{"model": "image classifier", "train_examples": 195000, "image_size": 24, "crop_scale_min": 1, "targets": ["winding"], "num_classes": 2, "activation": "gelu", "head_dim": 32, "parallel_block": false, "inner_norm": false, "latents": 32, "init": "orthogonal", "weight_decay": 0.5}
Rows from block 7 of a small image classifier, named by matrix and row number. Rows with one number belong to one neuron. Each number is 50 + 12 x the weight over its row's rms, rounded and kept within 0 to 99. All counts start at 0.
Before each neuron's rows are labels from the 100 images, of 14976, where the neuron reaches its highest value: "strongest on" is what is common among them. Only what is clearly more common there than usual is listed. The data: simulated telescope pictures of galaxies.
# fc1: MLP up (model.blocks.7.mlp.fc1.weight, 768x256), inputs 128-255
# fc2: MLP down (model.blocks.7.mlp.fc2.weight, 256x768, transposed), outputs 128-255

strongest on: flattened elliptical; round elliptical
fc1.705:28 36 45 46 63 53 60 37 52 64 42 54 59 41 54 25 40 46 47 30 50 53 61 49 70 54 38 53 63 59 56 56 56 60 30 58 40 47 51 42 51 56 47 10 36 46 58 56 52 64 48 57 66 49 33 60 41 50 51 16 47 73 29 40 80 42 46 41 54 63 76 55 41 57 48 42 45 61 30 48 28 38 50 43 43 37 61 73 43 57 28 52 51 26 37 59 57 50 29 58 43 42 47 63 49 51 54 46 60 46 50 47 62 60 44 61 37 30 34 44 47 44 38 56 46 46 48 36
fc2.705:59 48 46 58 42 44 54 59 39 49 52 67 40 52 50 48 50 42 55 56 48 47 37 56 46 53 41 59 38 39 53 36 56 36 66 28 45 52 46 58 59 60 48 56 53 59 50 43 42 28 45 42 62 46 67 45 44 58 54 39 41 46 99 57 58 58 53 55 41 47 40 52 65 53 54 26 41 44 64 52 55 55 59 44 51 60 58 38 38 49 56 53 47 49 47 47 39 56 68 55 52 57 44 50 36 46 58 47 40 41 54 48 40 37 58 00 58 54 49 55 56 67 53 56 48 45 62 43

strongest on: round elliptical; flattened elliptical
fc1.737:56 33 63 53 64 53 54 49 54 50 48 25 36 47 26 52 47 56 52 63 51 74 57 68 58 39 71 57 48 50 43 57 54 75 23 30 49 54 38 50 61 50 66 68 47 32 58 58 66 36 35 32 28 58 48 57 52 32 35 52 13 16 85 51 55 50 56 43 59 54 37 37 34 53 47 42 35 57 87 49 35 55 52 66 70 45 51 42 41 33 54 72 42 60 44 45 66 54 75 49 51 54 50 39 77 50 30 46 61 50 30 51 50 52 43 54 44 54 68 58 52 43 63 38 62 51 57 55
fc2.737:47 48 51 44 53 45 53 37 52 47 46 57 68 61 84 66 44 35 70 55 59 41 28 42 66 34 44 50 51 46 33 33 52 20 88 47 55 57 43 36 48 42 50 37 58 52 35 29 60 55 40 48 61 48 54 53 54 60 67 62 67 45 00 47 67 53 20 53 37 40 70 53 67 57 49 29 64 59 23 27 60 39 46 48 35 54 50 47 47 60 36 56 50 36 59 74 46 54 29 48 53 53 39 58 60 55 53 41 61 54 50 45 43 66 62 65 50 42 49 53 45 56 49 61 60 59 42 51

strongest on: edge-on disc
fc1.696:38 65 40 46 50 41 58 58 49 44 54 56 36 47 58 53 49 32 49 45 64 39 58 46 40 57 13 55 72 36 53 37 51 42 64 53 52 50 54 52 47 46 50 40 32 57 27 64 44 58 51 57 63 38 51 30 71 60 55 54 62 76 00 41 40 40 38 43 41 46 57 69 60 50 52 68 51 47 38 55 69 33 56 45 32 53 48 46 48 53 58 45 54 46 38 58 43 39 40 65 37 54 53 53 20 75 54 56 47 50 55 37 63 49 51 45 64 46 52 72 45 66 52 70 49 48 56 32
fc2.696:58 41 60 48 43 46 34 64 65 57 49 56 36 50 48 50 54 71 40 51 43 54 51 66 50 60 62 57 39 55 55 47 48 47 33 44 40 42 39 55 40 58 57 44 42 55 67 61 52 35 50 30 29 52 40 58 46 44 35 44 46 45 99 58 54 36 55 43 56 63 31 46 39 45 53 27 50 52 63 66 46 50 46 36 54 57 56 56 60 41 52 47 43 63 61 35 54 51 67 38 61 49 63 39 55 51 39 51 54 53 42 62 60 38 49 09 51 43 53 54 51 53 59 31 44 51 60 56

strongest on: winding: anticlockwise outward; tilted; barred spiral
fc1.729:31 52 41 42 60 44 52 45 47 44 57 58 49 35 55 30 41 29 57 35 64 44 58 50 54 58 08 63 56 50 49 50 54 44 59 53 54 56 54 59 51 41 43 20 18 59 27 58 44 68 53 57 53 41 37 38 56 61 62 38 54 72 08 44 59 39 46 52 39 59 71 78 60 52 59 55 45 42 29 52 63 32 53 36 35 47 53 57 53 61 45 46 49 36 35 61 44 47 45 61 28 44 53 60 34 78 55 55 59 43 51 46 61 50 42 58 54 40 48 66 43 63 39 66 47 52 47 29
fc2.729:60 44 60 54 38 48 37 51 60 60 61 58 34 58 52 51 54 63 38 56 34 50 51 64 39 57 48 52 41 55 68 52 56 45 37 38 25 37 26 67 51 41 59 53 43 51 64 63 44 23 60 46 49 47 48 57 41 50 37 43 42 41 99 52 61 49 52 46 59 62 46 52 37 49 54 27 38 56 68 60 57 58 52 32 51 57 64 54 57 45 54 51 46 50 51 35 49 50 71 37 60 51 61 39 52 53 42 53 48 47 50 57 55 40 57 00 58 48 52 51 44 63 59 31 42 48 62 50

strongest on: edge-on disc; flattened elliptical
fc1.615:36 57 31 56 39 58 59 56 70 36 54 45 45 47 56 66 55 36 52 46 41 43 55 35 31 46 36 39 66 59 52 39 46 43 49 50 39 39 55 70 42 42 39 36 47 70 52 56 52 44 70 56 63 46 57 47 56 62 56 47 61 62 00 37 52 52 40 63 43 37 65 63 46 46 50 74 38 52 38 39 58 44 52 43 31 43 54 68 68 36 42 70 64 50 30 59 54 37 53 66 48 50 47 50 32 70 50 55 38 70 45 48 59 57 63 67 60 66 46 82 44 54 41 46 44 46 56 45
fc2.615:63 53 60 54 41 42 43 64 44 59 50 60 38 45 44 48 50 49 45 47 49 54 36 53 55 60 57 65 35 39 36 54 53 39 57 38 50 53 47 42 52 59 53 58 47 56 52 54 55 39 37 43 43 41 48 58 44 44 39 38 41 40 99 56 51 48 61 46 46 58 39 38 53 51 48 28 47 48 64 78 49 54 56 44 57 67 58 47 34 52 52 40 43 51 66 46 48 57 54 46 62 50 55 47 48 47 51 52 43 43 42 54 48 33 45 00 52 45 53 50 50 49 61 47 41 44 56 40

strongest on: edge-on disc
fc1.305:49 61 30 48 36 44 55 67 39 39 62 49 36 49 64 69 61 33 53 46 54 40 47 44 29 54 21 49 65 42 46 33 48 28 60 52 45 47 48 52 47 45 39 41 37 73 30 66 45 45 47 56 58 42 62 40 69 61 44 64 62 72 00 44 23 47 38 49 34 37 49 73 53 51 51 66 55 41 41 47 62 42 58 43 31 54 49 49 50 42 52 47 58 57 53 59 44 27 58 67 34 59 40 52 36 67 52 58 32 69 50 51 68 34 63 45 65 51 52 79 53 57 54 46 61 51 43 41
fc2.305:62 56 63 48 44 37 31 60 44 72 47 55 52 47 33 48 52 66 43 45 52 54 51 63 54 62 65 55 47 51 40 70 55 45 36 42 51 49 49 35 45 50 54 58 44 46 57 57 65 50 41 35 50 49 35 74 40 36 32 38 41 35 99 61 61 41 66 49 58 69 48 34 38 53 62 48 41 48 72 77 53 61 52 46 67 55 36 51 38 53 50 50 45 51 67 44 56 68 46 30 61 42 53 48 50 39 33 52 57 47 40 46 50 34 46 19 53 39 54 43 58 33 60 39 46 45 43 53

strongest on: flattened elliptical; lensed arc
fc1.490:43 29 50 49 44 49 70 46 54 57 47 41 57 49 59 32 66 53 47 31 46 38 54 41 47 50 46 34 59 54 51 55 55 55 21 60 33 42 61 46 35 50 34 23 44 35 61 52 48 59 56 43 71 48 44 57 44 44 52 23 53 60 32 45 69 61 36 47 45 59 74 44 37 52 42 51 36 73 20 35 24 40 53 36 50 27 47 68 58 31 30 53 54 36 47 59 55 51 40 44 43 42 68 54 41 44 43 56 70 74 45 38 56 64 53 68 47 60 31 53 40 38 46 29 52 47 61 43
fc2.490:56 52 56 54 43 44 46 54 43 58 54 55 41 42 49 41 51 43 47 46 55 54 42 57 57 49 49 70 34 24 27 43 43 42 65 45 57 57 47 40 63 64 52 57 51 52 40 54 45 51 44 42 47 46 54 43 42 49 46 42 52 41 99 55 53 49 53 57 43 46 50 34 70 53 46 37 48 49 56 65 45 49 54 47 56 59 60 36 17 60 54 49 49 49 60 52 49 57 56 50 48 54 41 54 38 49 61 51 49 42 50 45 43 37 46 00 50 56 51 57 52 58 50 62 46 47 55 34

strongest on: winding: clockwise outward; lensed arc; barred spiral
fc1.501:64 44 58 49 44 53 62 49 48 58 48 58 26 66 59 22 75 47 47 29 41 45 41 44 31 63 48 44 48 63 78 51 32 54 54 80 50 58 46 54 33 51 57 54 48 31 66 53 58 50 51 45 58 52 45 52 60 43 63 62 63 43 20 29 16 55 43 41 36 31 72 41 62 54 60 54 51 70 14 37 43 44 46 52 51 49 43 67 55 33 38 63 44 67 57 47 53 55 62 32 44 44 60 38 41 49 54 63 41 72 48 49 51 73 55 47 51 71 38 54 32 40 41 49 48 43 55 56
fc2.501:51 59 40 50 56 56 50 46 40 52 50 47 44 45 45 44 54 35 50 45 51 51 48 44 46 51 56 45 48 45 40 52 41 46 56 52 57 56 49 34 45 55 46 55 53 46 40 53 48 60 43 45 70 46 57 49 48 64 52 52 54 50 99 48 48 58 55 55 43 51 56 49 63 56 53 71 53 52 37 52 48 49 55 54 54 42 49 38 27 47 43 44 57 50 64 46 38 50 40 50 52 50 39 73 46 53 43 43 44 60 49 40 54 55 50 00 49 49 45 54 58 54 37 62 54 54 48 50

strongest on: winding: clockwise outward; lensed arc; barred spiral
fc1.738:54 57 39 38 43 40 46 65 41 33 49 80 51 57 48 56 32 38 57 63 61 58 64 44 35 60 27 57 65 44 37 36 53 39 75 42 34 67 61 44 42 50 35 71 56 60 16 43 49 33 41 52 52 49 54 37 58 47 27 69 40 46 40 63 23 37 44 61 35 48 54 55 70 44 56 58 67 29 51 56 85 46 66 39 44 60 48 26 63 40 57 49 49 41 47 52 40 47 41 51 37 53 54 47 47 65 45 66 42 46 46 39 46 51 38 53 65 61 54 57 52 64 42 62 71 55 31 41
fc2.738:46 61 71 49 37 56 46 52 69 65 55 36 51 50 54 65 51 79 48 39 39 49 53 60 33 45 50 35 67 37 55 63 36 48 39 46 58 32 45 50 29 37 53 35 52 49 68 58 51 43 70 51 28 40 42 64 57 44 57 67 70 58 00 51 57 36 55 35 63 55 42 50 26 47 53 62 57 48 49 64 34 42 45 50 48 46 56 52 64 43 54 44 42 69 68 44 51 37 60 42 66 46 57 49 68 55 37 49 64 59 54 60 59 51 45 80 62 45 54 58 39 49 63 25 27 46 55 77

strongest on: edge-on disc
fc1.724:47 57 33 64 35 45 55 59 53 28 52 47 44 54 57 72 53 37 47 57 36 33 57 31 15 37 39 40 76 53 50 34 44 37 49 60 37 41 55 54 32 34 56 39 48 66 35 40 50 42 53 31 63 40 67 46 59 56 43 71 68 54 00 40 42 51 41 51 38 41 45 69 41 50 45 65 45 47 45 28 66 41 60 53 43 42 47 52 50 39 44 53 65 62 36 70 42 29 62 55 48 63 33 52 41 54 52 49 36 53 50 44 54 43 62 48 62 65 48 77 37 65 59 34 58 48 67 59
fc2.724:62 58 71 49 39 48 38 58 41 56 39 60 38 43 43 48 50 60 49 48 54 66 49 65 54 60 60 55 48 34 24 64 58 39 46 36 52 49 48 25 55 49 55 53 51 42 48 66 57 54 34 41 49 44 44 71 48 48 35 37 44 46 99 57 50 36 64 56 49 53 46 40 46 57 54 50 40 47 58 81 41 64 54 52 67 58 44 40 30 66 51 45 55 61 71 48 42 64 46 28 60 48 51 45 52 49 38 49 62 41 41 49 48 43 40 05 54 38 55 55 57 33 58 58 51 40 42 49

strongest on: winding: anticlockwise outward
fc1.158:60 50 49 34 46 42 38 70 31 40 44 69 49 53 52 75 42 30 55 63 63 57 49 49 41 55 60 66 59 56 34 42 57 31 63 31 66 71 52 36 56 52 54 61 46 43 34 37 58 44 19 55 42 30 70 62 48 52 56 75 41 41 53 58 35 61 46 37 41 46 34 60 74 43 56 60 71 37 68 51 73 40 49 46 46 56 48 25 47 55 70 35 47 64 69 32 33 48 55 43 51 55 47 47 49 65 50 57 38 34 47 48 60 42 58 19 59 30 67 61 57 68 59 48 58 60 46 68
fc2.158:38 53 54 40 53 48 43 35 62 52 60 39 46 54 49 55 49 75 39 44 41 47 59 57 51 46 43 40 63 53 54 48 51 55 27 59 48 43 51 48 39 39 53 42 54 50 66 63 51 72 59 58 50 56 27 48 61 38 40 51 54 55 00 34 48 34 41 43 62 48 61 53 32 61 42 70 47 55 38 46 29 45 51 44 54 43 50 62 69 42 44 54 47 57 32 53 55 47 39 51 45 45 51 38 55 49 47 63 59 58 46 54 51 61 43 99 56 37 46 64 48 41 63 54 56 51 46 62

strongest on: round elliptical; flattened elliptical
fc1.639:34 44 51 39 58 50 56 32 53 57 46 54 61 47 49 26 39 45 50 27 56 51 55 51 73 47 36 52 54 57 60 58 62 54 41 61 37 47 49 48 51 60 51 12 35 43 50 53 50 67 53 58 62 49 39 55 48 49 51 15 56 67 29 40 70 42 45 39 51 66 83 58 49 50 47 44 34 61 25 53 30 37 52 32 49 39 53 72 52 62 30 47 55 23 41 55 60 52 32 52 44 50 46 58 48 54 52 50 61 46 49 47 51 54 42 66 35 33 27 47 45 49 37 54 55 42 60 31
fc2.639:60 50 46 60 43 46 50 55 47 50 59 65 38 51 57 55 49 43 52 51 47 47 39 55 51 57 44 59 36 41 52 38 54 46 58 30 32 47 39 66 58 52 54 62 48 61 44 43 45 25 50 43 49 46 63 45 47 59 51 39 49 43 99 59 61 54 48 47 44 51 39 49 66 49 55 19 40 48 67 52 57 63 59 37 51 63 58 42 37 53 57 55 48 51 56 44 38 59 72 53 58 60 51 47 38 49 60 47 40 43 50 50 48 37 58 00 58 54 51 49 52 63 50 46 47 49 66 40

strongest on: lensed arc
fc1.110:40 38 45 46 48 50 62 42 59 61 43 45 66 47 56 33 49 55 46 26 47 57 57 47 64 53 48 34 53 55 60 57 50 64 26 70 35 47 65 44 35 55 45 24 43 29 51 53 40 60 59 46 68 51 39 49 46 40 49 30 51 60 38 48 69 61 52 44 48 52 82 41 54 59 45 53 48 68 27 42 17 36 45 41 50 35 48 74 56 34 33 51 58 29 52 54 57 43 24 44 40 47 51 50 49 43 48 54 60 67 50 38 54 66 42 66 37 54 32 48 48 38 44 44 56 56 56 37
fc2.110:54 49 50 53 43 40 49 53 45 46 54 55 34 46 44 50 43 48 51 54 56 44 36 46 52 56 51 69 35 26 27 38 51 38 61 44 46 58 51 44 50 56 45 56 46 57 46 45 49 51 41 42 38 35 61 44 42 52 47 42 50 41 99 57 57 53 51 56 44 50 41 49 62 55 51 32 50 50 55 67 51 56 56 42 50 62 50 40 25 52 44 48 49 44 65 51 47 61 56 61 51 54 40 57 40 49 60 49 43 41 47 48 45 34 50 00 51 52 50 49 55 60 54 57 46 45 55 38

strongest on: winding: clockwise outward; barred spiral
fc1.0:58 73 80 29 44 41 40 38 45 59 48 36 54 58 41 45 54 50 46 49 59 61 66 50 39 56 58 60 37 38 42 41 62 47 45 58 78 82 36 55 49 49 34 52 33 51 38 55 36 31 46 46 38 51 37 56 54 60 58 67 35 35 80 51 59 44 72 63 47 59 36 37 61 40 58 33 45 39 60 73 54 51 45 42 49 46 49 22 64 43 61 65 43 70 57 23 44 70 58 43 53 50 53 48 50 52 44 50 60 48 51 53 36 42 44 26 55 46 60 36 71 47 52 54 55 60 38 56
fc2.0:42 45 54 49 58 68 51 41 64 51 51 46 57 70 55 46 45 56 52 49 65 50 58 44 63 32 35 40 42 62 71 41 52 68 36 59 35 52 52 49 61 58 55 35 63 54 73 40 52 59 72 46 50 55 40 45 60 31 35 42 58 53 00 45 61 51 18 47 58 38 60 65 54 44 37 49 45 57 61 31 59 39 37 64 45 35 46 82 66 53 61 44 54 54 26 44 58 31 46 57 40 47 44 53 47 59 64 58 47 51 69 56 43 70 66 98 44 65 36 50 35 43 44 45 58 55 32 47

strongest on: tilted; winding: anticlockwise outward; ring galaxy
fc1.130:45 66 37 44 43 42 50 68 37 48 47 68 52 56 59 59 43 22 50 50 57 41 40 34 36 63 36 69 65 46 51 46 53 26 62 41 45 66 54 53 55 52 55 54 39 61 26 59 53 48 30 41 46 38 61 41 53 49 60 60 60 62 14 49 28 29 34 56 40 47 41 67 66 59 54 69 51 34 48 56 74 40 67 58 40 66 39 43 48 63 48 44 48 42 39 44 33 40 58 55 41 76 45 60 28 73 54 53 42 46 45 53 55 45 57 46 61 40 53 70 53 68 52 62 61 58 38 39
fc2.130:56 40 71 43 33 50 43 54 69 54 49 60 36 41 52 52 69 77 47 38 50 51 69 75 51 54 63 40 50 51 61 55 46 51 26 53 55 34 36 46 34 44 59 33 46 54 81 64 41 34 63 53 57 49 32 60 42 32 41 52 48 49 55 51 54 39 61 31 52 67 50 56 28 40 54 42 39 63 58 66 36 41 53 36 50 48 60 65 74 37 52 57 41 67 65 37 59 58 59 44 60 44 71 36 65 51 26 52 62 58 49 46 62 59 31 64 68 40 54 41 47 38 56 34 35 46 67 55

strongest on: winding: clockwise outward; barred spiral
fc1.172:55 32 64 58 62 53 53 38 61 55 53 26 45 46 41 43 53 74 47 58 34 61 53 62 67 41 72 39 36 63 45 69 52 71 34 62 51 44 57 62 49 48 46 52 63 35 55 59 44 46 48 59 45 54 52 50 53 39 41 44 34 37 97 52 63 60 52 53 75 58 44 31 41 59 63 37 40 63 63 51 37 64 48 51 68 40 60 61 56 51 50 65 40 50 53 47 72 71 39 44 56 43 58 44 55 31 43 39 63 51 45 52 47 63 28 60 34 57 46 21 56 48 53 54 57 52 49 53
fc2.172:64 56 37 66 53 59 45 46 41 30 46 45 54 66 58 35 47 20 69 61 60 39 41 39 52 49 51 67 53 44 45 46 36 50 64 48 51 64 37 61 45 44 54 56 46 52 35 40 40 48 49 61 43 29 56 34 45 67 71 64 57 69 35 45 44 69 28 51 42 45 27 69 73 51 37 44 76 46 36 37 69 30 51 66 33 54 47 31 47 51 42 39 42 35 50 48 46 36 58 72 49 79 42 61 37 50 79 52 36 41 57 46 36 67 61 45 61 59 49 39 45 75 44 69 47 55 57 38

strongest on: tilted; winding: clockwise outward; edge-on disc
fc1.201:60 59 31 59 33 49 49 68 54 39 70 41 39 51 63 76 59 41 52 57 44 45 44 33 17 40 37 56 66 45 45 34 52 34 61 45 38 57 58 51 38 44 50 48 49 64 37 50 53 45 52 35 53 54 68 51 68 61 37 71 62 51 03 46 33 43 33 51 35 49 35 71 51 42 57 77 54 52 55 36 64 44 61 55 35 44 50 39 56 30 51 59 54 74 48 58 49 42 59 68 43 60 40 55 31 59 60 46 37 62 52 54 56 35 65 44 61 68 58 81 50 67 65 39 61 50 56 60
fc2.201:63 51 69 47 52 43 30 52 41 64 45 58 48 43 38 46 48 64 48 40 42 65 59 59 52 63 60 49 46 39 30 68 50 37 42 39 62 43 48 22 51 49 63 47 44 47 55 74 54 55 37 49 60 40 36 79 50 41 30 34 44 42 97 57 49 43 60 48 47 68 59 22 43 60 43 58 48 52 58 76 46 50 46 44 71 59 50 54 40 51 48 37 52 60 70 41 49 58 33 19 67 41 53 43 58 40 25 66 70 54 43 50 43 42 38 34 50 35 57 51 53 29 56 44 43 51 34 52

strongest on: tilted; winding: clockwise outward; irregular; barred spiral
fc1.548:74 69 52 46 42 34 28 72 36 44 51 51 52 56 44 57 61 24 41 58 42 32 50 40 49 21 38 68 54 51 54 35 68 43 62 51 57 71 68 40 46 53 68 49 54 49 54 64 49 71 61 64 46 60 47 47 55 44 63 59 47 43 35 56 28 22 64 55 52 39 37 57 64 64 62 54 52 51 64 72 68 34 41 51 30 46 43 24 58 63 51 36 60 39 54 33 63 24 56 46 61 48 45 54 39 66 66 44 34 65 36 61 46 56 39 37 67 45 59 34 69 75 58 61 47 55 43 47
fc2.548:30 27 54 41 27 63 55 44 48 31 56 44 51 47 60 63 55 71 49 57 47 58 86 68 44 44 54 24 50 56 64 43 37 71 14 49 49 55 60 56 42 32 43 41 49 55 65 42 79 38 63 33 38 51 20 53 32 22 26 42 46 45 56 47 55 27 39 41 56 60 57 41 28 56 49 47 45 61 38 63 34 44 17 56 46 24 42 55 63 31 47 52 83 57 49 43 44 41 45 59 56 38 66 36 52 40 40 44 47 37 49 60 51 48 35 59 54 39 47 58 66 52 58 32 58 47 42 51

strongest on: winding: anticlockwise outward; barred spiral
fc1.146:66 50 53 36 54 43 36 62 43 47 38 46 54 48 52 72 52 44 58 64 61 52 40 55 50 56 70 57 45 49 37 50 53 43 58 34 78 61 34 40 61 47 53 75 50 44 50 47 47 40 24 58 40 39 68 57 44 48 52 76 55 29 75 62 37 48 62 48 57 45 28 51 58 44 61 38 62 34 73 74 71 47 37 59 53 65 47 28 41 50 72 38 46 66 80 29 43 56 68 48 67 45 55 46 56 47 48 46 40 43 52 67 44 37 58 15 59 33 73 41 61 56 70 40 43 60 48 75
fc2.146:42 44 49 41 60 50 58 36 58 47 57 44 55 60 52 44 47 54 47 51 48 49 57 53 46 37 48 38 53 64 61 52 54 54 34 66 38 49 48 57 50 44 56 40 55 48 66 56 48 72 67 56 58 67 39 44 56 51 42 53 50 58 00 39 55 50 47 45 66 44 65 64 38 55 40 66 37 56 37 30 45 53 43 45 42 33 48 66 70 49 49 59 51 55 25 54 61 41 42 51 49 49 48 45 48 53 42 57 53 57 51 49 46 67 50 99 50 44 40 54 44 44 45 44 68 47 51 48

strongest on: flattened elliptical
fc1.47:36 45 47 56 38 41 53 49 57 53 49 43 51 40 58 36 46 48 55 37 54 51 56 40 43 54 17 52 57 41 54 49 56 48 34 59 38 41 57 55 35 55 40 13 38 52 41 55 43 52 56 57 73 48 45 49 53 63 60 36 62 74 08 40 67 58 36 47 56 58 82 54 52 55 39 48 38 46 28 33 49 44 57 39 44 46 49 67 55 47 37 53 51 39 24 50 54 41 38 52 30 47 43 59 47 68 61 56 63 59 52 41 58 62 49 76 63 57 38 57 45 52 32 54 51 58 60 29
fc2.47:66 49 55 63 43 42 46 58 44 59 56 67 42 48 47 52 48 49 47 52 53 45 45 58 53 60 62 63 38 39 42 41 56 38 59 35 31 54 48 43 57 60 48 56 46 57 45 55 53 42 44 38 45 40 55 46 48 49 46 44 49 36 99 61 61 46 61 48 41 56 42 45 59 57 53 27 36 46 61 73 58 54 54 38 53 64 60 35 32 55 49 47 42 53 59 45 43 62 59 47 61 49 48 45 42 48 56 43 43 38 39 51 46 26 56 00 60 45 58 55 57 57 64 47 41 44 53 43

strongest on: edge-on disc
fc1.356:42 59 43 48 43 50 51 60 51 36 56 46 42 41 52 62 46 23 55 56 50 42 47 37 21 45 17 49 69 37 46 37 49 33 57 55 49 51 61 49 45 37 49 39 27 65 42 53 47 46 57 41 62 37 60 41 66 65 45 61 59 67 00 35 50 51 36 46 30 50 55 79 57 45 55 64 56 46 48 39 64 29 53 54 39 42 51 50 57 34 45 49 63 54 39 57 45 28 60 61 35 60 47 54 36 72 60 55 40 62 51 54 62 45 59 46 70 63 51 79 47 61 56 52 62 55 51 49
fc2.356:72 59 64 51 45 31 39 61 48 76 46 58 52 53 44 50 43 69 41 42 38 49 41 58 53 58 55 58 52 38 46 59 53 34 46 35 51 42 47 46 53 51 55 49 40 50 55 59 63 38 46 38 51 42 40 64 41 43 50 46 49 39 99 57 61 51 58 43 54 62 45 31 41 51 60 46 38 50 58 78 52 60 54 38 60 61 54 41 33 49 39 44 49 53 72 45 50 59 54 34 75 43 51 43 53 45 36 57 49 42 41 48 42 33 53 15 56 38 49 45 55 45 68 31 31 37 48 49

strongest on: lensed arc
fc1.716:47 32 51 41 69 51 57 34 53 64 31 61 62 42 44 21 43 55 50 30 52 58 53 51 77 49 56 54 48 58 49 66 52 67 37 56 38 41 55 45 46 52 47 24 41 29 58 49 45 65 48 50 62 44 34 66 45 40 52 22 56 63 52 50 68 52 50 42 49 58 81 39 52 59 48 46 53 61 24 46 25 39 44 37 59 39 55 65 43 44 28 43 45 25 55 49 63 61 28 45 43 37 52 57 66 41 48 56 67 63 53 43 58 62 40 55 31 40 37 30 45 38 43 50 48 41 54 46
fc2.716:64 57 36 55 39 42 53 50 34 48 61 56 41 41 52 52 46 32 49 55 60 37 39 48 52 49 43 57 41 21 36 34 61 33 69 37 34 54 57 53 63 63 45 60 52 52 28 40 45 39 45 37 57 47 65 30 43 57 52 44 49 42 99 59 65 58 51 64 37 42 45 57 69 57 49 32 37 54 59 46 49 63 54 44 57 51 55 35 25 58 47 55 53 47 48 54 44 55 62 60 47 61 44 60 27 44 65 45 33 30 49 43 47 29 57 00 50 64 47 51 62 66 50 71 43 40 54 35

strongest on: winding: anticlockwise outward; many stars; barred spiral; tilted
fc1.476:47 36 61 48 68 59 52 28 50 49 39 55 60 42 31 35 47 73 40 49 52 55 51 57 89 45 74 53 39 67 47 69 64 66 28 46 60 44 43 54 67 59 66 49 57 45 73 46 48 52 50 56 39 58 40 66 35 36 49 30 35 47 92 49 67 47 67 58 60 57 37 41 35 61 44 23 52 61 64 56 29 57 36 53 68 51 57 62 47 63 47 35 44 24 46 40 70 56 47 53 60 42 46 57 65 35 48 57 72 38 54 63 41 52 31 58 35 28 46 21 44 35 57 56 45 57 45 53
fc2.476:51 45 23 70 60 59 67 41 34 37 61 53 57 55 59 51 39 19 54 53 53 43 36 30 49 44 22 34 65 53 51 44 64 41 67 41 39 60 60 57 58 48 47 58 52 49 29 30 53 50 51 49 65 61 67 35 52 63 64 52 49 65 45 35 46 57 35 59 47 34 50 70 72 55 35 51 39 53 32 29 52 59 67 53 45 45 48 52 49 53 47 67 58 42 19 65 39 41 57 65 34 69 47 59 38 39 71 55 37 45 55 35 43 51 67 23 47 66 38 54 48 68 38 67 62 43 48 29

strongest on: winding: clockwise outward; many-armed spiral; barred spiral
fc1.651:70 48 58 53 42 56 65 63 59 57 55 41 33 66 61 61 78 57 55 43 43 37 47 42 17 45 67 40 44 48 69 43 27 56 39 71 61 51 47 43 33 41 60 59 55 37 70 44 62 47 58 33 60 55 68 45 54 49 51 61 63 49 33 42 29 62 39 41 44 23 51 42 50 47 55 54 44 56 39 33 43 36 43 59 50 47 44 52 59 20 38 70 53 64 68 53 41 57 62 47 52 37 55 46 38 41 47 51 40 82 48 42 56 68 69 57 55 73 49 59 40 43 55 27 49 47 53 62
fc2.651:44 46 46 36 55 49 45 38 38 63 57 47 46 31 40 36 49 44 47 45 55 58 47 53 57 50 52 44 47 40 21 59 42 48 61 59 56 51 52 22 63 62 49 54 45 42 39 64 49 75 43 58 67 45 48 51 43 56 34 39 57 48 99 56 45 59 54 53 50 46 66 35 50 46 53 71 60 54 31 47 39 42 64 44 69 47 42 48 21 44 42 45 58 59 71 49 49 50 40 32 48 40 36 62 41 50 47 47 49 55 48 41 39 45 29 00 52 51 46 60 58 42 44 62 46 52 39 41

strongest on: winding: clockwise outward; barred spiral
fc1.704:51 39 56 37 65 56 39 63 33 53 36 66 43 46 43 40 47 51 52 47 55 54 52 43 64 70 61 68 49 49 40 63 59 50 46 45 55 53 54 34 57 60 61 72 57 30 27 49 51 71 35 33 52 59 46 53 43 33 43 47 40 43 97 75 47 43 47 46 58 54 60 34 54 64 47 35 47 41 69 67 52 45 56 66 65 68 46 31 62 59 55 38 43 36 57 50 53 72 37 42 41 64 55 43 65 47 54 54 71 39 40 36 34 59 45 53 42 32 68 43 57 49 55 64 56 42 43 42
fc2.704:38 52 46 37 31 67 67 38 61 29 57 38 43 44 64 70 50 68 56 54 40 46 69 53 39 34 57 30 53 44 74 45 57 66 48 66 40 43 35 61 45 46 40 35 46 59 62 57 35 50 64 67 42 45 59 49 49 69 46 49 65 48 00 59 56 43 29 57 40 41 45 59 42 43 47 62 62 68 46 39 34 28 37 57 54 43 68 58 58 53 61 52 57 70 39 44 47 31 48 71 45 61 43 52 48 64 44 44 49 55 58 61 63 49 43 90 57 49 49 58 41 47 52 47 37 56 55 53